A small text-conditioned image diffusion model, trained from scratch.
Model: 2.39M parameters, 48-pixel images, arch unet, text encoder width 128, text encoder layers 6, text encoder norm layernorm, text encoder activation gelu, norm groupnorm, activation silu, widths [64, 64, 128].
Training: normuon at rate 0.0039, batches of 128.
Data: 145000 training examples, 19.5 epochs.
Rows from block 3 of the denoiser of a small text-conditioned image diffusion model, named by matrix and row number. Rows with one number belong to one channel. Each number is 128 + 24 x the weight over its row's rms, rounded and kept within 0 to 255. All counts start at 0. Numbers have three digits each.
After each channel's rows are labels from the 100 images, of 14976 (inputs lightly noised), where the channel reaches its highest value: "responds to" is what is common among them. Only what is clearly more common there than usual is listed. The data: rendered landscapes of hills, water and sky.
# convs0: first 3x3 conv (model.mid.0.convs.0.weight, 128x128x3x3, each kernel summed), inputs 86-127
# convs1: second 3x3 conv (model.mid.0.convs.1.weight, 128x128x3x3, transposed, each kernel summed), outputs 86-127

convs0.91:159152123132117063119137112156115085104097108127111129130114108157146121097090145146118112087160137057116112123103161154128117
convs1.91:141159134129129123142087078135112115158156163148098116100150118121124162130119119107174169140103129133090110101140082135109138
responds to: clouds; sunset

convs0.29:163088121125133124116124146125142128138181193135104107141099171184150133075154104126153116118111117188134113117129133077130076
convs1.29:104134134111131152151091109111149113127121117113137115139143109170075125136092123140141179166157137093114150114122121157127134
responds to: clouds; overcast; desert dunes

convs0.60:139155098105127145119127129120102109032107121076089098139109110176140113135136117117113154112155154155135130140110137118146125
convs1.60:088126129143158138156090073171145119140110115172119106110156126135122124130151101133201167131105094116128118100141120147104102
responds to: sunset; fog

convs0.16:107078126120123094152128164124108180074080105116118145109137105104122127094098115115146118117147120131144129122129114127149129
convs1.16:107171165123148130125147088117129081131116111108107153134123118113125084109165097149119118138110148126118135134142130108107139
responds to: night

convs0.114:131118103151152120125114153133147123103166100167136136137155118144123123122154113123094111142118127168142140093126147055124117
convs1.114:115131152101092124131091091091119119139115118119120129128123148124179144099095161119154144111139136142132133104116140171130164
responds to: snowy peaks

convs0.11:123067122130105119115116142116127113146119074123107123127151129113071121108104176103126156127108122145125109111138126115131108
convs1.11:127167147112149136160100110142085099116083132118141125093130155085156123156145131175126134153156111102170095114121098100070142
responds to: purple alien crags

convs0.10:124082134146136140144100141155148138138080112185111143126160141136131124111120094138137124149134146100128129145133137134120108
convs1.10:123173093091119118110179117150093143157187156124119162100128152116128146183088132128097103078107108152167092109098124133089145
responds to: sunset

convs0.127:124126119141132143113142143156104132143114127152129113144153110156164139122123139138155073137103122134131152119122136088123115
convs1.127:164147180125112121137145109115142149093135102134125118132103190079147123178132133144102169130169121142129104125123141130143136
responds to: clouds; overcast; fog

convs0.50:127122115184127131165094120126100188158159128139105124107108133127144122139108143171111156144109122128159154111144148140065134
convs1.50:127113145085110162103141065098134105141123142117111121150114142137149093111099148099171113150123122156125129103109126110111162
responds to: sunset; high relief; sun or moon in view; snowy peaks

convs0.18:114073126095100152095127127112132149172127109187103099109153130107190147143114154089127092095079119155133116132131120115128126
convs1.18:104125157097110125123115150122101108109137131116130116140117106144117079117134123129142131155161162135133129118109113137123124
responds to: water: dry; night; snowy peaks

convs0.66:122080130154141156154124147113151122106156146130124154116102145114163120089137151119144140153135088146149158166120161116130147
convs1.66:145136134111097118109078124060192109130129132103123143166109107139137112132171097141106116152111130123123096113113162096119112
responds to: sunset; desert dunes

convs0.28:152101124114126183146105123132134098143134134158135130133135164146137148122113194165126117159122123092119104120163138067133120
convs1.28:077105125162150120120173121110137136158131158078086120143108105151133089136101113097135147185104147161169140157108125152182110
responds to: snowy peaks; sunset

convs0.37:101069140174137122147123151142101113107171170134132161087116113157052106124123147132157132129141153122102107129095144154141146
convs1.37:086120131135151113133128116120161127131093089093158140142140140132158124098144101141114117121168153146146154124147129093128130
responds to: clouds; overcast; red mesas

convs0.68:109100121108105147105141141179178131102183109113103102147118136106074149140166134130176153108132174138153098110144103130131141
convs1.68:099117121110167150117100084091147136101149115154148127155160143117163067129132095151131157128111096150095132092100147106094143
responds to: overcast; clouds; green hills

convs0.24:101105145130139144134112144102135109144151177149131145110138123107132137104087157157160128145122083127147151129135109125118148
convs1.24:155115132115127156109116135125172134124092113125126116145125125132123149085121084109130149112108139116126136117143142140148110
responds to: fog; desert dunes; night

convs0.7:164107100112146147118140119170118106079145171148136081155100167227126121133143122146135109109124085139140140097158148142124083
convs1.7:105123149154127136173143142088148170146112111120117149128119128096124115182149128116095101069119120125128110140115152122106171
responds to: snowy peaks

convs0.119:109111129099127138137167108124121166141090150155143146149146148166146149091127111147117139155087102147124151116142123075113118
convs1.119:128166128120123181125095165110133141122143140165129099122153108165114155118160155143131165117156118102093125093147119132104108
responds to: night; purple alien crags

convs0.53:155093127115125111110137126123138176049133105119153148118114155006144128119152124140092157123128151096127129119140157084120123
convs1.53:152117077089112154099121117163136048136133125121109133114127125137126120119099146111147154144139127148091147126087124134125099
responds to: sunset; sun or moon in view

convs0.20:127152152133149125126089111106130091144142147096107149098100129182137142103132130121187126153119125117127116133118103132136158
convs1.20:160103096140101107119141119142135147078131142151126118165121116131102152107127145115026131134118124140108160155132130130089112
responds to: noon; green hills; dark volcanic rock

convs0.14:154111108102158089145125141126083111157049111157146124096137096153096131131114185085089150173140125141112131134132118122137115
convs1.14:148114118122140143136129141093125144097151130109123097137171122075154112107154124140150128127117098102116108102139143110137097
responds to: sunset; red mesas

convs0.44:131099138133146119147135133118134147163122213155148134100149142134070137121107156132126097116134105077126135127130119135128149
convs1.44:136121151098138107131135106144138109130139093079134145149124117148139097114135104179135121139139124139131152116132136110153127
responds to: snowy peaks

convs0.95:138080112135108128102154136127147121127127120091126121129070131092086138160107120105099121109130164142122104136123137158127089
convs1.95:135160121120068102118125135106128127145147177140125096112117147114160091111119137098130106101167146121137124127117130104117127
responds to: overcast; snowy peaks

convs0.108:146156136072150107138116151129148121135113139106143164143115111081077110149170141140093149107149141115117133115145135130125123
convs1.108:176153109123151139147128123109135126129137191174118099124111127140133104079087133122183138155138130131116159125152113142100128
responds to: desert dunes; noon

convs0.101:115071115122119107126112123131142108125083090129101137158103100075068131123144176165126092128106093084142129131108115146123163
convs1.101:128150154066135091124147127141093125108131147158166133136142130107160083141124099147145087107143127146148140089145102095137118
responds to: desert dunes; snowy peaks

convs0.57:143107120183102127099125116128123116127153107131134110128117142118119124141173140147157171148106115152136139137152117090165143
convs1.57:127176161090137150135108083127134132100147134158135113159137162147148092125141111138136135160129124122125131109102118141119120
responds to: night

convs0.72:138135149130100087103131109133164131121061121132132157180151155141178104128117120136172122145140158143115102122130128117121115
convs1.72:182156138119141167122108134140072134150144147148117095127107116143108144086127163136075126167153078108116170125142136139110134
responds to: night; purple alien crags; snowy peaks

convs0.85:106029136173136127118132108119143158114135190148079167119114117143105160122125116101113151165126102117134138157098143100121128
convs1.85:161189125139106134119118135149103105176135086096125126125098117144162089160145169126121144097131144144129144128155147099129139
responds to: night

convs0.123:105133173156166110128163112100130123107126078127177122151178161130150138145128148138134097128131145122118142136117149123168136
convs1.123:133166132098115141098130122103092132126126135153101109109146116129094143143105158107143203116096124144116124107103143152077132
responds to: sunset; snowy peaks; sun or moon in view

convs0.35:134184121104120144097155153132146107150170176127147177153140130146137170144126164148153112128140129140125131147149152120123133
convs1.35:092105104128136116112101107143122129113164107136105117111141119174093092126124106154150101116123121155137134134110085137109131
responds to: snowy peaks

convs0.88:131124126113128118124129129117133130144095123100150178127111134049138125122115094139130139126116107151118123124126101154160097
convs1.88:093108130102093117164138134115124087128128145168121137151125129121139150106097119108114142120120099133137126128126108113134127
responds to: purple alien crags; night

convs0.45:123197126141109120140113118117123121074131087103153126148087113115148109146146110128164127128126129101110135119130110103126154
convs1.45:137082136109147150128142134128106142157136189154130133135124153111112151125145134120087074111112098132130122126170139138128131
responds to: sunset; red mesas; sun or moon in view

convs0.26:116110115095111155098127140096111119140181194110133097122144138153141116122135117145153140108139142148138117117105107106168140
convs1.26:107112113100124127137098115137131125080125098183147132138148112157113117140093114109195160181129146088137161101137092138113116
responds to: noon; green hills

convs0.126:134092145105121136131106143106095129156139178181158153127144112122112126099110123132107106142122160104128150114166122176139097
convs1.126:133140133162160113106134111124108125128106069087134120134099140115125111179107130120131168154109132146125151143106131107122170
responds to: noon; snowy peaks

convs0.81:140155111124115132124153158147061141110144092123141161111105136168099128110127101120085119144153136162125123133108135098138120
convs1.81:114132149145126162148107108092145102103127083140124112119133121106132136159122144186149160126138110108110085125153116136100151
responds to: fog; overcast

convs0.33:096122133135142143137126128105126099124192112091112174146108152109152133141181084162129108124123106109125110147104079167147161
convs1.33:103124134125077120155152153106136183152131125146145139136133112139126115128112109108137126102118145175156082099123145094085151
responds to: sunset; purple alien crags; sun or moon in view

convs0.52:136096103165117106156123103155050141128104094150137108097111080160136117121090160153147112138088131154142127126122114211119134
convs1.52:121159134062143162141139112109144093098130171160132123119199166135121111136129127106126119127130134136113152105119108119089133
responds to: sunset; sun or moon in view

convs0.89:139105102110111126145170146135131102140087165168112097140117138133069131108116127118178146124164115085162118124127138136137117
convs1.89:136144129141159117090096120142138145111125114085123122129169120108114114143118124124114088150168118177093146155104118142115082
responds to: noon; red mesas; snowy peaks

convs0.36:117134128131134133115136135129126136121214113164164142109140146169169125090122081135146122067110124117148126133124135132117151
convs1.36:108149145134123140099151147102173136120125118112096152170120132110110127104158127185121161138145108106142153132109123126146141
responds to: water; overcast

convs0.40:126173135090125096105094110098130122169085126164128114111152133138215105088121093117087106126118161135130115115106125104135110
convs1.40:161138137126166113139142106129158116078138196132099163125119158150105129097099132148137132116135092147159117161151164142150120
responds to: clouds; overcast; green hills

convs0.80:124105130137130157140131119146215084090139150127118148108191132117155121119144110139127190147137118112126118123143128087149093
convs1.80:142153132167115159133123204062101157108153114133124140160091110122128153115115148126148135124121109166115090094114131155113162
responds to: sunset; desert dunes; sun or moon in view

convs0.107:098134114087138119144139142087083144081143098086132078129126148121139139114120082099104146120136159137139119115152156134119141
convs1.107:164133173163145122157165105135133106129149142126101105100100130128114102135133143146133136148130127164082101142143111161150113
responds to: overcast

convs0.56:102199145139143161140134153143140142086144136169144153139129127158136110121128145134143130113082095145148124137154135120133192
convs1.56:130127148119137120102107139134139129126078139125104113143119146099144151101167089106108170132110172123117145090119111144112092
responds to: sunset; desert dunes

convs0.41:173217137138145121114129139155166092104102188115106129133088134141104142124152141185141146152132129104120129131172114156134088
convs1.41:120098124142146171149091126101076151148148137119120085131123137149108119144085136152128102115125140119153124098101119155127155
responds to: desert dunes

convs0.43:103142140124138130134140106152139121151118166120074129133104111149115109135120171187187133144179142170129156122171133130120098
convs1.43:138177088106134106122135116136120134131085153158150113102125104161115177104090163118126134127118147111115122138118113176147125
responds to: red mesas; noon

convs0.109:150121127130123103091090095123120108101104145108120068129139133105131146157122093123132116122171125166150136124074094137144132
convs1.109:092175143118153125144130131101097106147103163172097122121154113143115134090096161130145138166091103129108103106149113159140096
responds to: noon; snowy peaks

convs0.96:114178105137107082160099102128137090129093072116122074114091115107109081135120145117132147130110106094120113106118145149143126
convs1.96:131124127111148145145093111111088135131097147137112121104091122102165142140162111124088106106091087127097169148174135101159103
responds to: red mesas

convs0.117:141147128104110113091114115154106111105098059117121104148110134122067137104107109112102069120171129147120098143121131097149170
convs1.117:095146120120125155163109098145107137119153123144145077110177119080137123125143119172121106168131148083117131111106118134129117
responds to: overcast; desert dunes

convs0.121:095088143134150104131133110120194196146147107119132160140138132095104125130139139129144140114143151105149130135099130184134140
convs1.121:143159141108098160116107128124086117138142170115115133127124115125107075121079115122077097171089124166114191143151117094157112
responds to: water: dry; snowy peaks

convs0.12:112091114129123134109134114152143130075069124138134184112114132118117126109140085124180154109129152134127151141109118079159097
convs1.12:121119109142104157130140162141110126119127113149173077110117111123128132141138152111120117133142117125140131121153121126143149
responds to: clouds; overcast; desert dunes

convs0.98:096119136128110096172093133086137097119077087108095111126135132114139120105169098147145160097141118179094112133118127134133122
convs1.98:191160145141136157106119122150112107131144131131141148106101107134166129137152177099053135151093150124116130096139158116138159
responds to: water; sunset

convs0.4:167128163159139144134142126115147138141089114119104117094117139130139101156176119161089114088137125148105158137144156119119134
convs1.4:133154110111125127156147089148104131099111217127121131126133132086127164107101175113159163135144106121162160127131141156113109
responds to: sunset; water; sun or moon in view

convs0.104:146100134129118133116119098088115142177126106142086127137142127065143135120111040142164160129144145114118121123144112177110119
convs1.104:141165132157161104167106132122061142120119148106163118144132124121129134086108171141119092121128086140129151118182136138147134
responds to: snowy peaks; noon

convs0.74:116151130126095126120118126131129107177048190150097139124137129144141124073113123139178107171120120136104111138128139144112088
convs1.74:150140106145140134121144122148078159143126140117159125127115148094130116124117162089108118118137125145165137094172100131166106
responds to: night; snowy peaks

convs0.105:130093102128111089104096108087139102118102126115087114115120132131154120081129119135165198156136137115118113123089130171124092
convs1.105:135129162135137105141145153152061114185102141117152126110108110098109155155110133133119127126139131142143132140126101115147131
responds to: sunset; desert dunes; red mesas

convs0.110:135155126098123097122119141144140148117140086118179105143099142205118129123136152123063118125142110134148125095099132128122113
convs1.110:132187137110135162135122107110124125150122127128098131109158116105103124121144134154112141177060141138076173124128105151085121
responds to: overcast; dark volcanic rock

convs0.8:108171126138127129145120143121136113131108167139115147153118139086120121146097118126132124153123090135116137133125143123098129
convs1.8:110136157135163144101147099165105128150144118156135186123099139136161138117124159123137114145113088109126116144122090145178139
responds to: sunset; sun or moon in view

convs0.84:111071134132133117151124137123132132212122102107130147135152106097148146151102161107131144166129074120111166122129121167126139
convs1.84:113151134099135090142136180116145142102143160141174152119141125172124120118136113149085107111126175159145127105140149087151114
responds to: snowy peaks; noon

convs0.113:159111130122130136142105143142101112139114137136101121115134135187146126118090082099104070117135112176102136142117114096128116
convs1.113:108124125121122200166131136113108162103135098157123115124155141110129140104133126177158152165165135066102143133104107149098153
responds to: desert dunes; sunset

convs0.25:132138113148137101098141111127143101124185114094087163139098165151161126149135113111092110126137126136146113121123119118127140
convs1.25:123163119084130143107126066139108159120136115157146117140148112144142086129102133161118136151147126102107136112143114134091111
responds to: water; clouds; overcast; land: terraced slopes

convs0.58:139169115155080106134148125124121105118095103147099134140126128118099145133138161128120105181138127076104121127173154112120160
convs1.58:119140109120121138139127095109122146123154145121172130109159134161120121120135098150146094126110156165156148143078112128112127
responds to: noon; desert dunes

convs0.46:111140132163123137113138103139094117147097150120117149113111143096152146122137120126129142158143133114120129120100146197135132
convs1.46:136153131113130157119102150122116142120139127115131100139158103129089134089100130151150112105186063119109121134151139122130166
responds to: fog; desert dunes